A small contrastive image-text model, trained from scratch.
Training: nadamw at rate 0.00085, 6400 steps.
Data: trained on pictures of board games with random positions, seen at a slant, 195000 training examples.
Rows from block 9 of the image encoder of a small contrastive image-text model, named by matrix and row number. Rows with one number within an expert belong to one neuron, the router's apart. Each number is 128 + 24 x the weight over its row's rms, rounded and kept within 0 to 255. All counts start at 0. Numbers have three digits each. After the name is the row's rms in percent of the matrix's.
Before each expert's rows are labels from the 100 images, of 14976, where the router gives the expert most weight on average: "responds to" is what is common among them; "patch colour" is the nearest of a few named colours to the mean colour under the peak. Only what is clearly more common there than usual is listed. The data: pictures of board games with random positions, seen at a slant. In brackets: how many of the 100.
# router: router (encoder.blocks.9.mlp.router.weight, 16x128), inputs 64-127
# up: expert up (encoder.blocks.9.mlp.up, 16x128x128), inputs 64-127
# down: expert down (encoder.blocks.9.mlp.down, 16x128x128, transposed), outputs 64-127

# expert 12
responds to: nearly full (70)
patch colour: grey (73)
router.12 083:133153123127123177105102133151143110157090134118173087170102155101097183150126112129092086097156118124092158132145136132089129097080128149136124157152118142084139103158130159151171110160171137
up.0 088:140173141155097147136149114112128096086116122171147111113131121078102142164112101105129101123099109139137226092077146126114142114133148118141119114131140123094140107115153128123145155106169098
down.0 072:129122094130112134142177056127133130150132108153061113127135145114154098130149102113148121130104148161169123120124148155135147121120154118127108134131129101070113197150140107093132122105126103
up.1 089:130093084124094125162170124151100130139117113140103136095123158138179115132120133141160136144149141124141119132125124132109142162133151122140147105111151103135070150095153072106135108135140123
down.1 086:125096151108090088154174113143111144117167123121146114149113115138114096126120123164133170133115158106151069147102098161159134133130109128137145126135130127123136100097150143093102136164187151
up.2 103:115146155147155104116124104113111145090119155133122127103116081116151104144112123133094120184099145117169141151113133119098097143133165168146123082110191155090107104113128110074125137131110100
down.2 090:093150119123117128134153150142117140126112125125116136080152145146177110143086138163152168138133114119154124145125101122121146129172122143145124096081168120107069143118123166127116117167142059
up.3 094:113131145135142120104119122072189139121147072195088147146123108063142147087090145110101145168124129131141129136157170159163146134145152168109137120096108104167096137118123081102118151108123156
down.3 088:168088152108092141147142127172139184127107146124116163102093145110121145081099130131118142120126124106140173131183142167164115133146102128133146131119133123131114123167147162120123136167121127
up.4 078:149099134106149087138155088178108173150198134088093133122094157143122103101108121193150128160113128098113123105152120167164126165155125111138099155116112112138121130128126162147154101133136138
down.4 085:135114099090093148164113145112104123121180138134148128122152112135102110150124115176140136096114134114149098106121133170165119111127098126123134127141142132136181081131131119130119117107128148
up.5 128:122125146140114133122124130080180145126121101189073146151105119093138133094098144102108144130140127146116157158118176141145171114109154149122156140091146127182104141135126078112114128153110187
down.5 127:143114148108085137132134157164142177123137127137115171123094136155138120085138141124130159136136097120125149131150146105140115171148113124117162115112112148163109131156140159114091154153121138
up.6 072:130126135125144130076121115112182128099095106166102100114095094099149120100126120113133144144117125133118141141148152141121146132116164148151135097125134146134138136080150087136118160111101136
down.6 068:129118131160100149146190102115096183121146125121115143112103153133172098150158124148141126144133172116147140118133165152161142145141126107161150137110100134153144187139154140104121125170140139
up.7 122:085146129113156147125138134126134164204198145088110115115120144137158118141105139141128144163143147143138117118156120151171155152151135131105111146096128117143137141154106122129124106167131166
down.7 138:152083120100110113132093185157123111096110126124123122134174099137110105133129113131134129124121085124110117170147131132153127080123088121144163128164094147147114091123116135115115120091176106
up.8 077:114181178161121117107088121128132099058101159160109092105116094088144126126125119092115113095106104127119156145111180133096142100142120154143140075145152160105128108125135139105142153119162125
down.8 083:114166124116134125140158110121119143163125086133118137136172133087139095110113122138140154152135115131190128114125130105120143137119147130139127140110162117102060153098132121096105130146118093
up.9 104:102127166134156161107124112135162219145147096138094114132081118105165112119092149148125142185145144141146177146121145146142172133135128150112147152103145133168112134126124110117088134158094141
down.9 103:151096141098076135155107180134129140102123141110149149163115142146111112143128144149142153119142114113109091153091115158171119134151083124125148118144134140142125099121111168122109080153138128
up.10 118:148171108132088140135163090133100113086137136119173112116146118111107148168119107114130115114103134103137155068073118116105109120131121120132097133175106123087156132145132147133166159107158109
down.10 112:141140108157147125118134081118110100152138128139071115139155113135148131139156109084138111119123148149142143130140141098141147107097174141141100135120141112127125161112159072113142097115110138
up.11 144:151143101141111138141146115141086102111117174106172131124130129115100138162136109119119119106110161112126149087057089119099120130157116134133105149165105147086141116142125157154136155110162112
down.11 144:116145119110127153145101105119121111145127107138104103131168127133149132138152123105148122127132147126113140122149150138133160100091160142140117132100134106108123179108144088130151088118094143
up.12 094:150080151119133107146155092149139140125182089164112149131100116129127090078114160186172140153098143120113126084085128163133117146113134097130102154126110139167143136149127156115084123148135127
down.12 099:130118089140147106144146091097117124135140118110182122147103143126115113136137122130173118103132154075099146105101118170128145140107116095129121142151141107113178068114082117129147144111127158
up.13 080:142172157114121085114109131136168126077092093173113134085162091076110114135127152114126142102094110103151132142102141122123149108083132148117151126147133111140148124097129114121134140064136129
down.13 080:133107083151156138167135083063122160149133145127094143136099148120118164113108101131129126162129119129190158113110082123152136159129147135123117141105158103092133124123141159111142165147108138
up.14 095:154071111139129118125131132140124167110155084162136160142102108101129103086137172158124132143116134092122115072085111160116128120134084106138097175145107155133121135141091162126108146115140116
down.14 104:093149110114141150157120087121145120115134115104179107140125121151115114142111145128144122116132170081109167067110144192145149142113108097100094147141171132152193117123074123144178106121117159
up.15 083:097149133110134125141146133092143118148129115187088138114132085119182115079132161141126126095131101153166147154128140126147153125145163145118158124068157137159087148135143077111121143104122153
down.15 071:134120120107096130184128128128142135113106133123124127100108154139114096094127123144149160146136138098144121154134095173171126157123106155118144146116127131103145153135116178111110171138142121
up.16 063:142110072160100159098143161114077130083101106144127106142118120089113134123138115132171147115105135143129160128064115130125139155160132141138128158137122161093135134113149109143119188110143135
down.16 075:071126121136139146088164132151108093157163123146086109165157149121141130130136130141142114112122147128118138101113142126135168109124143113124137135143089133151162207155107132130133078134118127
up.17 073:133133077124107134145170133143075119143113116092168155150135134152092118158112127136123154120115154117149135078084092125123136104136133102080093138158127111092150134145135162133131151119145100
down.17 071:149126108132158111122065119092120124118154153131131083123157118135118139130139106138121112114116122077125119115095145171138128124099117154145096148163135130142139110122129106123171135099105107
up.18 130:144137054112105134122168134152104123107121143080161176107152137129113138149106120137128147107145141087133114073084067110127121141132126109073102148139126104110146124131105160148147105150139119
down.18 138:122153141149140131110072072097113102129127144146119086121146105133113168113154118057131072114099116152101144124139146115105176131114151134159107139117119124123158139119119080144161134106109155
up.19 109:143138057113123109172177124123080133115141133086151123129142133131121121154126109135127156118160168103142163081107115092155109137160136124103110143147116092114120131113111138148159124123142130
down.19 104:136123129127101102140086112126140107134138158161112088112138129127125155099147123091168101095106124104143102121124115153132145136123166131167132124122141094109134137145109105107150137113111152
up.20 103:158152119147120115132151118141084103080131163102176135103126141105117115159165095119114115145128142120142121076073105121103133141153116145148106141166125171097134127120115132134144137105144112
down.20 107:110134114095135156139121113104124125154143094141121095123155098147145130113174126122138107113147132130120130125139150134149151095116163124143141100105118122146124154106130097112137106104068138
up.21 067:142125133119154069118139123147126124100157116150160103083119119133093130121132120128106099158096147125120127114117115171073138126105130124141099132159125202118119150138133119137112133123123122
down.21 062:096100116122143150161139097079111105181134101114149145124145141151174108129136134139133147071162158137139110107116171116106103169124170103155131124107097078103150119126108174118139074117107112
up.22 075:150131073130111153112126133148094142097103134136157184125146125119125127122108096109137136164144145100146164105036099114119135145131114134116116142157121122109126142140116132135139172132146129
down.22 091:076152148133112139111095113127138148122155136127127109147099130162122179128139154059144135117125141113103123124138147136131134137104154092142112139122103087119169193153116110137144098136095146

# expert 6
responds to: digit grid (100); nearly empty (99); first side has more (82)
patch colour: pink (54); white (45)
router.6 087:131135119096150150149117111117148133178116155103158138126105130117137148108154091126129107165169154124128110113171092103143109109119174082145142172111112075094150088150153137137150140126113158
up.0 087:097096131131137143105177126136140120133121102096118120130116171114130159107114189149138139129105142119152159123149117132148141132106151148091115148103126127155123171108106128127148115165098165
down.0 087:123135161111140136167110196117115127165142122111153131135146092143108105170136163075098113141160115133147109126078107135144137110143110122176134132149131135126122121133105169119068121111137122
up.1 066:124135125134131141160174152118151138139107111103114115102157109115115115129105147131137138142105168131165131130131134136146156202114125123109097158111155123136129133136133148129141123179114157
down.1 069:137093149136163128112071130119115164172131115119144117141178126137143110158150153126101112122169106095134137142155122102161095091126139156135143080142142159114120133142131153128103122079114120
up.2 095:108139136112138143119176103125134113159125138099137095140130147166123172117084152171126129128115151137098159135173144173148144125118141120135115137111141127148102119121123114126158122171103141
down.2 099:123103125117109136106157154115141147126138130109154139150118113117090105158133160106097120121151126090137100104089146128120090143181110106125120133167107166118142096127097172127098129128197093
up.3 096:147119154155134097132144097156105133088150126108131121164129177174095161128127131096136121096053098126135130134131149171088112106129072161160145126170119164112125127114103138107103179124110102
down.3 092:116109121157147168083103124125107083150068117133105152090098097131152150081125117155147087139131116145138150111168124105154114147128176124101127100111145147114145135159135102124109149136157087
up.4 086:118127149160147132127121124133150149157123141158124153126111117114146123137123127108106153150171120134164150138094099039107092127156167155129143147116130130105139119127137152132121131147142100
down.4 089:131164067054144141143145134152129095121148116143142098148147168110137119119118103141138142113145160116107115166130147165115198134131095106146157110126134089136116119124130098093158084118126164
up.5 088:105119171142172148106156122119144139145136137104115114130118078153122173104101181170098113160127116159103139131164120139165119140142151143117098157105088119144120130104051146119141128146123138
down.5 080:140142096069111146152147134152130139100125072143117139147176126133119083165137128110119113141176152121100086098074144127113142131147077148108135124150120123093101116103123150084120108129176094
up.6 094:161118139181132112139092121121087124124134138119155131140139089118082166102172124139098099118125117132088126106067127084104106083144127135154122123190117155095153112130119136136109136094167084
down.6 116:152178124079129082197138112110129141134128090137106143158147165107127115105156116115120171144150116153117092135159142133152143104144102138137146139101117127114135131056144122137123126148101105
up.7 068:133127113150125101113125152134123120111100154139158114144116088142073138140145109087091102110144122128131094143076123130103111104150082124130136081155128119119102088118128135130107142070127112
down.7 062:128132135119108083117146150157099107090151125130156087093126127137145139162108127135158153118118156124102103125157109139146141169148142129093143152091122151134133147153174122137133150153094141
up.8 114:107128167177191095107104111125139166141130143163097139132093091113147092114125162106093118149137163162141119139138113101108075139145156150124099147105135120116141125131126133153133145137114107
down.8 120:129155081064105141125165154151127084084142123148162118130173145112110123136091119146135132103150123129116126131084130148108203129118100114154142129115139080140119096127132128099161090137103151
up.9 067:095170109128121145091117113111133119095124169108139100148098123113120128133108122156120110163086137143133155148092136193116151155099104119151145096142186147139094111158098112121143138135132140
down.9 063:132118142137089083101126134148116118118126131124145114077133131150094134131117114075127145099123132137120130099107148143108085154147151116112109149149078146099154112148161177153104138160103110
up.10 085:119135136114155137132178106121147137150137126100140119132143149135102168102100152184121142134105149132114145134183125160162138132103145133127119132116134141146098145117106125143148120174100156
down.10 089:129113152123106131118137149108141142143134133117138170133129090137127091147127149122119140114146142110143113127065167121129112122160120147127137115156138179086151125106091174124086128136157094
up.11 070:134130113121087125141138132116116124121098126128159131118193124102102113141134108095164100144077162129113114122161128158152158133159125115125143116129136130106127098145122160113150117083155122
down.11 059:087119163174088105142097124120079160169111160120120134132076119155137118105134142105141140122114095129099129128169107124222138103144135144105128123111115155118146139111132146144106136109139112
up.12 084:144139134170156129125125145112095145122137139110148138152111111142114127120139124130120118120153102142117159118035127078133094106167133128124127128143103121114152117110134110111117130104136068
down.12 083:138167083077143091164159149149134125076154106104086142133139136093142110128122089126138132134148140144113085150093130158138184088141107127110158163097140133159099121089129108118126097176114137
up.13 109:101137142148179107105096115135139160114141160181098128099115097108157070116143146115103113146126130133143127144121134104110090127142148161148129119139170132122169138147140132145120134096127085
down.13 110:147154071096101116124172132132125078086107126131169117143155149116115172118094113147156147098145135119113147138112138150119144141110130103129144109111122090137092120149142110116165134125111156
up.14 091:134131121127137137134104124114137164153087101160116142110177113096137051140145125118143107183144210133155092121114135099138125123140142126102153137106123101093155109157124168139106132102145141
down.14 094:124096109097115113146136149126131084122120133143138100127147140121168124129116140167162131106148125126129142122126101147118189108104116090124110129081162046154111150145141102126163096126101179
up.15 140:096119161116123145090150091163128122097165164110138123112085164123075107132086112130134140104086096151101153102134170130110095149170133125158107132152127126142141115179158133139156161144127089
down.15 129:116131117123106109127152113134129118137182162116178094117066143127093138135082120133151137093121105114096147094141107163103129130147112105143097155152092112149163113150125147177171124157122173
up.16 087:111120162148150164124169131121101143143153136091131105119115102155134139132130149189099107133095146140113143097176124187152118161121139138127091121113128151140109163112093149134150120171116142
down.16 081:133153138116125139133116143118181151098111078156131154149147112152108094118154117116108120152132105120098118109089129099118114122146096127113142100149105176082136119091108169132087111119174122
up.17 075:152118106135160147098150111117111090082068167129169127149123115152105144147114090108129118091132090123135137121087117137104127117112098157168156095183115123103104087113138150117128152072149094
down.17 066:118118122118087085148124135120114121166152141114096136122090130113138130120146106097105171112122160131131112089155095161184146110162166090095136143112099123113119151103173132150114152170130154
up.18 119:125116160167141134076119086133115141158147127128093086135108120159151143122098143123134096124106132137131128155153162156124155131137122143156141128135129153142113141163102101099110150127149140
down.18 110:121144143152182131068125128110147103129107139125135133139138121114108155129111155123089054149132150143098101155099124119105122134150123174125055119143129165124137144158074122138106120139129111
up.19 103:116119129126118140125176108113142117175103147105139105114127160138133150126102153149137149121096139128125147148168124167159139145109143135106119115093129120151098153118101117134153114168099152
down.19 107:147093137130134137141124174121135146166135115110155116138119111146103088176114146096111121141150129090130123105079137136120115130143093123155126142141131157092134116130092156135089126131174099
up.20 101:103128140139173143124173143122145127143122137098145102124121128152129168138096172161102112144115156129113134135170125166176127141108128128127118133099103134143131132121091127129154123170112161
down.20 097:125126121107121149153153162131145142114132084131155145145151103140131083157141141112102138144165115107139111107068134123134127119145105124131143129167120139120163105132123169116086115136214101
up.21 111:101156146163135140149117098122136188146142127153104141132115103112158078121142109127138145146125179134132128116118124080147095168151167155125110142122171124136155138123151112155131137124152103
down.21 105:163116086079118112164157127145107087102119121140160113153162179112129127120126107123153142100154124130131128131114139158091157115117055105164137109112112092110079061093136136119138090117110149
up.22 090:182117142166149129109102123115105097101110134122119131152133101142101167125139102132082093111151080149121137120082120121121098099143130111135115133183126157115133118116125156130123150105156111
down.22 095:155183130098086147198149121122113124101131094132109141135141159128131080118138142140107162124149135151107071133134131133153146146153116156161171108130126139121112129069168136119089109159140103

# expert 14
responds to: nearly full (100); second side has more (97); digit grid (92)
patch colour: pink (54)
router.14 097:166139147116109161105119144159089122155130102162098151152113132123159110120137097090148109129127147121124119116164145143141125126157138181145143114130136144114090094135129129100080123102167111
up.0 109:130101189103114102132086134135124138116136136165119120091137114150153076124141109129132130149105145086140099163109171132129058108138099152124130082147131152171120148143102136134088129106163119
down.0 114:097138116147125153124143118092117155151122155073169119122135122147117140158107162129118125126146119107117112120144071125155131106115126107152107160123143113122157087129072138139164094124097177
up.1 075:130132104159121126121130112115144108121124140148142151160080132119104148104101156128140127129138099128120148097150105095158153116109172133143116122128127087125100116127151100121170135114136101
down.1 074:174107138105113144133113154191158154107106074168113145147131108135161133122139125144125095153116141137148162129174163120110114159158127123126191115145083139132108098105162108080090125117179122
up.2 096:159145110128093130138129122142103115080112138151146137121151133057123098140137090129086105137138161178143099115144127141127102183152128195106107101151152128108116130137141049126110138103147116
down.2 097:128116138123115134146153131087163150129169104099133162146124123111109140139124171118085147160143133135135108134098137181168094173151128142117109151141077154138145115120095136111093147163112172
up.3 126:127065141142116080146087102147110156134143146128111119081122135146170095154143131127181161141109098096157113131119123124111098157125115085129130133127149129146147131138098141152107116107114114
down.3 135:138138133119170081137126131133119155136103108122114133133165126131169133117134148143118139118133131138125130138166102125145142065112112122122118142112170111129067139101130126149141125125105115
up.4 096:142129079147129166152144135128133100153105105146153162130102108090156128090087134141101136092156154134132127113113130112169119151123198147113139100125154080110105142122157091107136107094149117
down.4 091:180081180121139165131137143128150144115130066144139124118140109106141136102105144136104092144130163131164152136129160176130116170150161130089144106165088144153131137139131111080103105129158113
up.5 072:126151137107148145138140170116140093120113101150116136114131131102192115110105118157145147103141144173151089131101134113161117158112183164096096087124192123136097119133152099100124100087129133
down.5 071:112108146110102151119144148106131135134145109125125110129137103127124136123080161149110101157136154118148171123125129178147119164153163123100111121157088134136148134137148133092110108102146124
up.6 065:128120117116103075146068086118147128090133136165114125106130131112106137150159089111125097123115187128127097130170128143119087133140087141085106129151079189116113121105127135165136131070142134
down.6 069:110137127127123123186186133112156164133163126112129144151144134130119155143166139104108150157148084148131058125102089109132110137140123151157120133113133112118148110116089151110134134164095150
up.7 083:117120100151173152114162157107142133121114092106128145156087118112133179119111136164100148097161131156130160124146092118172162155104136112106129135102123104125102125119133097094168122172102130
down.7 093:164124120132115116111120143180131118055119129144106111131121120099153116089156097136129103127095129130140138155140142147111127143134119137086165108161064134152144128127178093132123129131194090
up.8 089:147152113168159162133146136104139108127121118129146151122094102097145134087093151151122122115150127141141132117121107118166125140119201136096108106136151076135107123109146092092141111117146130
down.8 085:148079141111122127137140146139147133120135072173112129146139101102157125118120106129137093144118132129166152112145159166133136143147143138108169117159097159130141111136151120077114120113181112
up.9 081:139127093134125150145139125115121098107142126107124122125114126081124114124104111142096103087143160150100109079148121130137126174131140142119101108132145094111126126128139052108140144120156133
down.9 073:161102127114110145160160153140126129160140092162119159144132094109148086116101163121087145160122140148163106124116132140142094168167143153091129133122091173157118149135166119084098124166128098
up.10 081:143155149124120143132117144115138123127119139173114125126098065126181077110092140109151145116128131114142142108108169144176138093152162158150136096134163112133109101125133111125118103098160126
down.10 079:152078137111112153126156141105142138148104091127167133140129097126099125138109147131141092161156148080145153118133143204113151145118113116130148128140103151153162110155118106073141114116175168
up.11 104:147132129128142153154116142140119102118096133183142147108130103079159083128106079141088117117145139153125089111118149085147077177151165178111096084123156127130115145130141070116108097115150099
down.11 105:140113145116114159150157148087153141174161099118160128139110089115121142130092167133083112142145144117133150099109141177168120158153148133116121136148114150152172121141083113081119121136133150
up.12 137:142101191111131107136116137149122123113133120167122130105138100166150063111133102107137119142112123103139125129090171137108093132149112158165154086142135163141138140152130143115095120077150118
down.12 132:107137123119123133138130162078119145164103159074167103110141129149120119189089156130121134151168115096123122137135097158146139113107089108134097145112154133135156087137083149137140082124078185
up.13 085:133146092148150133140154130095124107113135131133123136146107130088128111106083131142078127110148154162151118135130123163159143185137147164118084132125165115098107139124131060115164139163140113
down.13 083:168095137112107128147163127150130171148170095163118170128121090103146108100125127177114146162112141125169135117143149149126074180156143118101144128128130154153106129158158105112081114146163094
up.14 093:127154102133111126151120116135132114102128133139143137124132137058148103110106099147095109090120162163140102110148117128134132179130159154100092113155179106127130152140135047119129138121153111
down.14 083:136104142090120157140169144088145175145172081122124144136111118119102109112107162131101149175139147120142116132092149163158091196166133138099117136131112143153133134146125095121061132155130129
up.15 089:089140085151122156096145112123094102144115140140125136126081131151132162135118123174148145122152139170126172134160136122125168144093125086141130124075141097137098154150126089121137099159087153
down.15 095:111172140147143121071107144164163113044134159161122127138135150112123147102165100146133102104131111152077124145105128101084140080130127148094125134148086125143157117117142126181155140148132139
up.16 086:141146147155116162115148145120147128176103102128140150136084073143147119117091183111119164129123123128136169097125128141164134122127191129150132112123148086129106107137135120102139106102153145
down.16 087:149111130091126147138135168138121132142093090151138124149142123113136136100112126131111086146145148103152146132138163189147143144131113119110158109174084144138124115145128118065132114107169135
up.17 101:149144125140126133160109125158119077129099125179136151138149127085161104127147082133092114111126145150134090137100138098134060154144166168107102090140154141135117157122166069126113113100152114
down.17 111:109099141124123167143152155072149134164150127116151140169129103117096143139120170141099125149141122134118124133117122185181115162134131127105113133141078147161161098125095129103134118121105154
up.18 094:143128120127124176145130145143121096132123132168135139110121096095160104123098097142130125101152137156116089115093155091152097182127202162103109081160175113120127150140148077107117114078166108
down.18 088:141111149112127153144159131100124138155153109124144159155120096115136133117092174161081095160165142111126127127109157194135127166145149117102099135132082135167154132126108115066105118136132148
up.19 101:151147094131098144140144145115120105127117119122136151135111132097138149114106118138108121079157138183126124107139128128165145150112178166140104127122149104089099133109154093117137136102146111
down.19 098:165099139109130116114148134146147138087155105174139157149138107095132121099136126139098107138129133133155137144134150131118106174137124135119155122172081148141113119138158094085109140139168087
up.20 084:144112120131096117116122111141126107058129154157122155102167118093117116139171080115148109139080163109142100131134161122109076152147102148100107097152116146090119142141128083148098152105136104
down.20 090:102148148135135149147174148082148152143167145095140146152120126140114163161128150140095138157157117124121110160085112135140128153126104151144100145112095126128128104111086152121129125142097185
up.21 152:108124129102137144109112125155121085085129188106163078048149138148112072166142125150158113115102117119106124123141139129060125133129102093140131106146140129163120113164118137149165119148118119
down.21 143:106115163151142105097110118167115118120137140151099115074097120169170138100137140152150126135067115122126151143163151116077104138141118123134119093113164150127046158158132122134113124114137088
up.22 058:103108112072076128148087103107126160114166140152136121095151142099071105101131103174162170131117134092128137055156131195120133097168103085138128136128135118139154115148125109136135120138104125
down.22 057:165184135158149111154122122173072165139120112139130093105098134150140118149145136112150158173118135126124119120159159124122111127137153119164128081094156149118089147092145146126102123131143084

# expert 2
responds to: digit grid (100); half full (98); first side has more (93)
patch colour: pink (64)
router.2 103:131149078123102160104134135092139107107101115148113149133114119094143126131153112137124117080201124174134127141137115112141114178125173134106156130097139097129128143110151091164128122118150137
up.0 073:149139119103091127118133124139153115166094112107145143073129147112119117152144154144146139122158158065110124101166139148155156110123131123129113123106134120172094153117102160148167123159097152
down.0 070:130124138157138109111133123085104145182104121110138133134122075153162146132143139145124114151131121132142141118147134097138138100117110105214105123135149127116099115172110104136134120105139124
up.1 090:118136141160160135106136120105130119098104088140146106165117142090095136143150139150102104141121146167117149156094124108093104095146109176146098129150104132114097120133079108114137125143192150
down.1 086:130129108084120116194131107170123168141155120154119150130129143136128071106119138151137175148150167107159113106139110137144117124159139162101144112126126100137124170116158149122130113166117133
up.2 116:106129124101135084120171099140117157077165143087131132141088143121093118152090141077164156136115086114148159105144133133148159122145084109118136173123107139163184092119127157137144172134125123
down.2 112:122144096158138103115107112124140143085131174107166130136124168128048126167140106102155143114126104113150119111107119104102138093130054107149140154134122140102156070119112173159141128136127171
up.3 122:111111124113147104127148097147082128060177152103147105118087166117083142157104124094161141118106076119124148096134149139112131137140090114107106146132105143160176115130124163152136174144122097
down.3 109:131134117155131107114149104141115154119128170083175115139112174149076119159133124114163155114134094118151133114112096111122122101147061120161130156123120144124128092126112202146139155131122170
up.4 157:142110134148139159096120158135132123157102135165129140072144065117123114111101148180109095125130157137080133139140146129148099125146135163133094088143159131184093142156121121103108124135156125
down.4 182:129146098110122070168134112164138131115145133109137119160143189131124120166175126074148153110112101117169108114124124110078154113121097112162166145128099117066119107073134168139128136110108127
up.5 063:090122131147094120158122123145097136139169122131105119105099130163139131124090120129185194168146127124120149121136140101123155135128148149121151102111134106129116170147166135092138124081145096
down.5 065:145135097160144110126172128139096114149125125133153131165156128100120126098082138099105160133157156124195167145135101205123162108145128105110108144151155112137142116140109076120146130120123141
up.6 106:142123190143165104110120137108148166130156092114084120134110088128097132116153172119114101145098120131133110128130149128135096098141114185126102136143100174162161110126124141131095167171138139
down.6 094:117073127141129122132098117132126156152127169076160117106098126178123144140113133129149118115089092104148123088150113125105080130150146107148129152138147165124132111147119167149128140099132129
up.7 074:097131156153125130107116117117127121113130161130084096093114163114126125107135117172142159183119116144124127140140142121085143135143122179119112109097156121116086113131140096112138115126142102
down.7 071:134164117109130109156140096138114102125132095137160125148110118130127114085088125114118133111141183125114143104157116187175159120124126148133129128160146143147131113128143122110145126124135141
up.8 103:113113134090129140135120148145123119175123129134140132078158154145169151140114137143171139137134148091121122120164110145148157166103115115091137136082145118146074161092127129118142101157091143
down.8 108:124117165160111147060124161116103096159101127119129100115130102151155156120123120129133055134139130132117150125157126132134177096094142095162084115111158103134117129177114095119131091105136105
up.9 129:132109136118161114107169106157118129064146160106141115128096136097078130174098137102159123111116092127132137114127140123119142100137076108120121157146097135187189086131137160137134172136118123
down.9 126:132135115164131126104142116119115158128135167100169136136089150158079127164120129111144125123132099116128125118118124105106116095158061114142128155132101147106150088142103198169133145144151175
up.10 194:108129116110116085135130058119125158096176118107095129169117168134141142138143123067160167138110114117157135110126126127102132143118122097124168160124099130116152112106138150145140154117101117
down.10 212:119150101109138070157129115160150127099132129113138122140173194150116121157161122103143165106120096102143095130124103135085167092110061131163156140127136113094099073084116164146145129108116150
up.11 066:091111124158122100128125100112141131099123140128149125094103167113120127138152124148091165127115189134170129102077123153112115129105110132124095158147121125099104151172089179145145150106138134
down.11 063:143169106100099151177172117115114122153163125145114130154132151106138116116113105179139151133138121130144131152150157138192158154146164114113132147103151127125106176135128085088142117151133156
up.12 186:107141128117111065139132064116135164087168119110107133168112166134134128137143117074166159145096106118173139104119124127103132142119123106120157159118102129111143101104138153141138157125110109
down.12 201:114136101106129066160121107155153126102129139114135121143165198155119136161167129092149157113111097106148105143121106119071167100109081120160156136117111118087106088078126174141130138090111140
up.13 061:116127142112196100132096132143134175152171135129100125097097080125192084094129146152142171182103139106161127123140095113143165148138125130130179145100141092140136100154142162163117134102123125
down.13 069:152134108173156124096173157112089064149112117142145122164145118111145147128124129137095120125157164117144135130122133172135159123092130104119101115117164057155139128156121103115154076128124178
up.14 090:142088147138178123124130156143145130161103073136108119113136083159092143129111169162139098159125128133097109120141126125158094069131115148128114106130090149173136119125111174135108131184140148
down.14 081:111119134131124104094048124171155186125124174114137139128115153153110118128169113103147125095086073140131128145126152096089086130111086130122142138151110154120133135143154167158125155145133135
up.15 061:145120130114131120140165122154093107138173097134071124099141120142159090139095146142159132128125120128157126119168126134159132142155120138122175127087143163168103168112136112098102155110107089
down.15 062:139108120156134168069105161112136110126127142092136113099106136114119139142090103105122076119114129099124138131117137146127119131116125097100085145157105144164158073188114125138131121112145132
up.16 092:125123125091153121137147131144134137163106105149084135088175114140161115140137157115166130163132140124133100147197118158145140159103120134115161112079142127125064136092124142113114116125081139
down.16 085:120131099196145134083084147111074111134109153113167111113145136150123135143105138146126101100126121105097138113167076118135125092113131114173098126156153116125132100163095129145160115107125123
up.17 101:136114168157152104118113107103139142131167095125097110135118122107097136092131162112109092140116147151120124114137150139128112093174118182133110145155090181121147137145104135129094155161156118
down.17 079:111090134127132116131060112089120193166135144095162148110103088165149109130132141131149156106134108097145134120163122118123097132121115119132128138137147135117130139141121163144133133115117123
up.18 121:171156116139141131124140150129115144157127113085171134168121094128127142142121138116098151173149135130151132127122103117147139064125109145122083151114126115154120089136051149087141119150137151
down.18 121:150169105100127130175178134120088166155151101151130148133148107126140096132097147141118157142204157126140097110106135151146152127154135134157140134124156109144115141135128110077131094157158131
up.19 068:126123142149119114134137114112130125093144103147100136098123097170139076114089132126118137113125095132135135119095113120119098158177153136152163106152147135143157147156135122093130149035133098
down.19 064:134118087111090156125160143145095120113107130146138131176142114093114147127135124146141142129140168137131156117131149166117159132112137116095136112113098114140104129160110102096146131150117136
up.20 186:105136127111118065138138064121129154091164120103095126172117176133141146134141125084163162138096096121162137110126122130095137148124127099127170151127106131105144114115144146141150159117100113
down.20 198:125141100111130072161124122153144133100131141109137122142176189140120123162146129099150173106123100101156105141115112127085166090108063126159156142114134102096101073087124174141133123096108161
up.21 136:123113133113155106107176128124135142110133116088124105142104118120092141129072187094110146155122091111136141125132120158146166081115093112134136148126107129213172101129095166120130143147114164
down.21 117:185148113151158124133130139120134139124116112120167150146118125141071109156122104103121114125158095115126131106086124069120124104167095138131131117139102153103158086160110156146135131137156139
up.22 093:116120147121203116104109137118123151145130145149075136082131064157173117134115129098137152164118131126159110140184130119103132145128141122134206090077153132127107142117157121101126129141080130
down.22 096:130100104146109122096120133127146097071089120122152111117137174106130116131100136153137081083149143123122174132127134153146156082080116103146093120142153054162133120175116112130145116103127131